Weights of a small image embedding model: arch efficientnet, batches of 64.
Rows from block 3 of a small image embedding model, named by matrix and row number. Rows with one number belong to one channel. Each number is 128 + 32 x the weight over its row's rms, rounded and kept within 0 to 255. All counts start at 0. Numbers have three digits each.
After each channel's rows are labels from the 100 images, of 14976, where the channel reaches its highest value: "strongest on" is what is common among them. Only what is clearly more common there than usual is listed. The data: drawings of small networks of dots and links. In brackets: how many of the 100.
# convs0: expand pointwise conv (model.blocks.3.convs.0.weight, 120x40x1x1), inputs 0-39
# convs1: depthwise 3x3 conv, stride 2 (model.blocks.3.convs.1.weight, 120x1x3x3, trained with AdamW), a 3x3 kernel
# convs2: project pointwise conv (model.blocks.3.convs.2.weight, 64x120x1x1, transposed), outputs 0-63

convs0.78:112141143077138141122160137130177193047139146139151130040182074125071149129113117129161125120113104150152114114114111154
convs1.78:128066135140068139116096147
convs2.78:116094142132074123132138126080143113097139072141105075165088143134119118126130158116131062168134135114105108131127145103093131095113152100174113140082051065069156158064144199107126160098176151
strongest on: chain (37)

convs0.75:140167162119088062182116112093117107087170140130151143172157115150136148131137198082157155116082088129148091077094123154
convs1.75:086125132075131166112156173
convs2.75:126046096172080119103166133113119109096132117136063202124101110131158131203161189106127127155149127185064114152126092159143088104120141142178142100149097129110112139132107098181114091113126099
strongest on: chain (39); five dots (39); black dots (30)

convs0.44:103117168096084197136099137124095132124092062112173116119143107095108068101111158140160138154170136154061147156164101156
convs1.44:145113080079139073105126108
convs2.44:189130177123111098144161154114108162093163131153148101168119130062122137149071163157089093093087124150149096094095133138178110061155164114158175136181149113118147126218139120175127136135117161
strongest on: loop (28)

convs0.49:143138157111118104104134074097181116109125097131117139033174164079152092113082135111130126120175076129150169110081142149
convs1.49:107134158090106085155085089
convs2.49:177145103093184140108105133113142112152103109132141099211133096149214104123087095090153149108075048128173160142064146146158197125136149102107119101103143158125119151104129103127150156146142101
strongest on: red dots (29)

convs0.72:127190066114108146180123195188107126163169134122117118112095081135127131130107134091134134160125079133153079168078111092
convs1.72:128151083164170097127171156
convs2.72:151133128131158151153138144147081076201181135185171099179115146144149156176194159081083173109084129162141124156118123120163163093120100104128119137158126101123154139129059100085143177092128094
strongest on: five dots (44); white dots (31); loop (28)

convs0.11:060104066151137147103156101144155077111127111106096117095109125192130115096099083163100103096082117097153087179091139118
convs1.11:136110103097094093090099077
convs2.11:163117099104063101173080094101131127084156123112151184117123115121147142095137097123132149144110138108128085196126141182143153138137164177133157077083106111099122076118156107053054078129162146
strongest on: complete (33)

convs0.18:130102176088136117173175132108125096132199125103157196135079189107118152099112127107144124110127069146181108134096111167
convs1.18:145097082150114096168161089
convs2.18:107081117129080122131124118147132072169111134164155101116113161102172134152134117118114115066117150176126155138138132179071110134167149074170075109163095130165132171096109073150150090119222169
strongest on: black dots (28)

convs0.28:129132142075122176177130168126104124139176091147074093156134107117064131138109141115130209130118086163092061112136102140
convs1.28:152066149150073126128101115
convs2.28:103053143124068121148116118091125134206129098149141094122131151125149162178127139076096150093143155177101078140116109152085154122127103157095127105091177097176161167097122146157110182111202142
strongest on: white dots (36)

convs0.116:083153168097099084109177149119133137157122087137139135127147084089097146126136149105146117165124092081237150100103092136
convs1.116:118182170125160171089126126
convs2.116:120110195108101158128138137155116181099081127146134138131119073164101176124117161121133163165085188136100116164104047159081121066131096141168165124107173184125127140127107132102140134092197106
strongest on: loop (35)

convs0.108:105109230139149090120156152161141119154106108088156107085072066109125155132164144157099127145181175136096151129126115142
convs1.108:110153149104166169162132182
convs2.108:136142199128138169128096182152147140136158187228080133094133128111146148133111058140106140118093106110140122177103145162101145176130124130175074174155137172111127120109130091084139148175160102
strongest on: random links (27)

convs0.13:137158108115137143135118041106134134176105156130147067079143134118138097107072176175172122135194105110169134115100145162
convs1.13:109090163095117100099081094
convs2.13:116134124112112139125139132107149090131116109156172109175088145091183171155113122146174148080115085178114168136016144175148163098158084167091117130145150108077181155146087138136135119154167102
strongest on: red dots (27)

convs0.9:092081113114146150122167070167093084121121126150152123131147077166118100186131132114178125112080171178085175094162157120
convs1.9:117105141074092131134083082
convs2.9:119114146127139192135145137127119063147194131082162139108104086113119142101118144197155106082157177171116126171136167093146146122146067085085124148141128136107124194147067181139115138087095087
strongest on: square dots (67)

convs0.8:154125104116124198175073179120034177119143152119162089076127110118120119099110100081130126083124139158117114121146104130
convs1.8:100119134078092125085079146
convs2.8:090104143123185134059166120176107197138070134148152123169132143169161104151092120162107101086116124147115179094101117160103104181107167133106108163197116126117112151148098145121153144185180089
strongest on: black dots (32)

convs0.2:106092136086105110146177163083105136151174094090128076107107051092134138104080141149145126115138157151118139095088114056
convs1.2:112136140168167065127149093
convs2.2:106188150122080175098155138062134106146115166196136155128112142143176146178090114155169154111119152110121076111151075110134131182071144123140191107129129192136126117143186106128117170149134172
strongest on: white dots (49); loop (28)

convs0.74:113143122123160138205118099117113144079152114063167106168124107091177142128136146043143131123121147147175109115173077147
convs1.74:117130142162189156130176158
convs2.74:137126181121134083122078142076099090150107128140135115179041143106105140132170148128165078096131122164126109136091139136143163147137131097110159083075103152141104088174032182129081115111138123
strongest on: star (30)

convs0.105:155135115106148146088130095139084140109097144095081130101182131063092152177129119129150115086153173109107181099180067159
convs1.105:135171151157174172162155132
convs2.105:188131127160124128089158089127123106098205171160109145166113123144111126142103099172103121079117163187103092130094159138115102113149135039096111122056103174126144096175102108123177105134106163
strongest on: five dots (47); white dots (29); chain (29)

convs0.117:124131212094102099158147097128085122182107125110142112095089078138139169146132174124120127186099114142186100136100132067
convs1.117:143103058141145098165154125
convs2.117:142171112156126154105193081160121140125166099199156120124135122139161191130095145088167147110080135110078129153156145195126100119125162128138075122081092168134188090110094087107160121129188119
strongest on: five dots (40); white dots (39); loop (30)

convs0.55:111106111107136120111123102189138149125141121163166053119150103123125133197150133107083138183085163141166079063154135091
convs1.55:092076095154102091147160128
convs2.55:105149043181214048184174086165163070176127120141112128089131095139133146145127134082102158107107122147156094103135126141101124108151189108106100128148110159143174122148102108124100124140127148
strongest on: chain (29)

convs0.43:110170118181128120125104101116125129117138105111149110159110091116205131093101119134199180107105149144116204093129201133
convs1.43:152116116156061151087140156
convs2.43:160172085075120177088125164154128115125136170093097140087126142109169119099169149122106078126092151066140093159079102128150119188082091113172120115148117159096143122087218163102148133146093140
strongest on: complete (31)

convs0.102:163084074119225099140121103119156115107163107143151124148131133100127175115142136119148114082159121192130127062154105178
convs1.102:159157135161179123099170161
convs2.102:095135114109100092126141165132143156085125194198164086155086156150083174153173095095124125095114131142103127136090129163134119111103185137092191158100118165101154081182128045114155131122137139
strongest on: complete (35)

convs0.19:109094150110153128120154075154138114149167090155138141128230107128107134174154152095151132087159177139070141072148149138
convs1.19:102106154100086087143103080
convs2.19:113078117154140137189063103059111086168114122079110133147118100173142129068081098138149136075120164198124115139128107076165135124185105070122134119176094126153102153136113157128142112115113079
strongest on: black dots (33)

convs0.100:092125138129163159112113162125095083165153105116088087056113127174084157108094102075091089103143154155140148133098169183
convs1.100:146145062127147111078148153
convs2.100:098100076087104120140154123177139118162106097142144154072163081050125105100161117111124057150117154045109135180088112133117096127111141051102114124119118129168169131145153097148141174145162114
strongest on: yellow dots (47)

convs0.76:123074096135128078083130120120111081144098139090163134094175077122129148072132193115149175139130094144107046134127106139
convs1.76:090164140170162121168164150
convs2.76:151091132088108166176175164153179191155079158168131128184088111132092166167120078144141170158161098126163158163126155104123097117138127098105101201130145158139145158168073143080130151090119124
strongest on: star (30)

convs0.70:174064096151128081110092175111161138138084143130112143140121146154187146115094077094144089089127127060110096130116070112
convs1.70:134104110094062094114096107
convs2.70:147087136136135122172127083129123115129159137120128136151191180148085146081158117094156133148159096137165192101065097117112152127075114160068105116127116074164110177175145081165065141099116171
strongest on: complete (59); nine dots (41)

convs0.31:148149098130167135133156130116121130125085147126119116071145120098130164092135175072145139145152155220146052139185087115
convs1.31:146138163125167178167172139
convs2.31:184099156077089119185130159089150099129131171184146110187119152107109174114127119075152120120153121097185102164112156086168158112167116154108159129128211113114152147152099147065097118161148105
strongest on: nine dots (55); star (44)

convs0.29:073127069153146086154099166108118085107162121121133147164120186143148144156147121080157120141076165160146073122104083074
convs1.29:135120128115093101094061092
convs2.29:150139159081035099164083121114129166159123114180130165116110141129088106134053103152106199122141140114135137182161139067106094125089164081137126122085139121132100138113163139091160178157089135
strongest on: complete (33)

convs0.59:142109092149165214096104155110073159119059176118133107119107142127094079079105101150170111106145126087103146153152151136
convs1.59:116099122111065107129087086
convs2.59:178145139105157123134142167129148104145081111170158141142088148051116177126159149125111123147122034106121129129082084164149171112130144170192177141142123073153133143169106160093120075147153171
strongest on: complete (30)

convs0.87:124072111114128114128073115115125106156136185127069090141195182160110104143126121110116118087156178118110157043128132149
convs1.87:116099136124080074116103082
convs2.87:095135122097131131171101112118119078210080110163122209133115160149143185093164144127166146150144091113154182197169121072132112171106116121140119124134131068145138182106084119117103155166127139
strongest on: complete (40)

convs0.54:132113097122130163168128126056061099110200178106132152105187102118136133116132178090131143130156116173084174119127111154
convs1.54:096122121077140163092156173
convs2.54:146083129145078124065147122137078129127163093166066177116155135173168124174154194038068089107132142140123117085136132137159103158133110120132147170131170118119109101167132111162098112077133107
strongest on: loop (30)

convs0.94:148168188159141071115178095104129070155140134103111098120074103093090075121142125138094142164090142172163075145147145121
convs1.94:125114074161112073158153143
convs2.94:129165135170114153112173052164124097107166105128145153096117141143097146156124107139174162132040134117069118106126127147141149100160135144175115062116162124079166086115101137082193088123182123
strongest on: chain (32)

convs0.53:153103117145148106139090107143125109071254093135129142167143089093129138144130186150130134114085152165122128126133133176
convs1.53:080112123071108089138099107
convs2.53:134133103157107111163103077118091100120178123112159066130131077146113168078131105134123103126157156189150130088154168073105148085105097077102145122102134058064115104157116103154148097113163065
strongest on: yellow dots (47)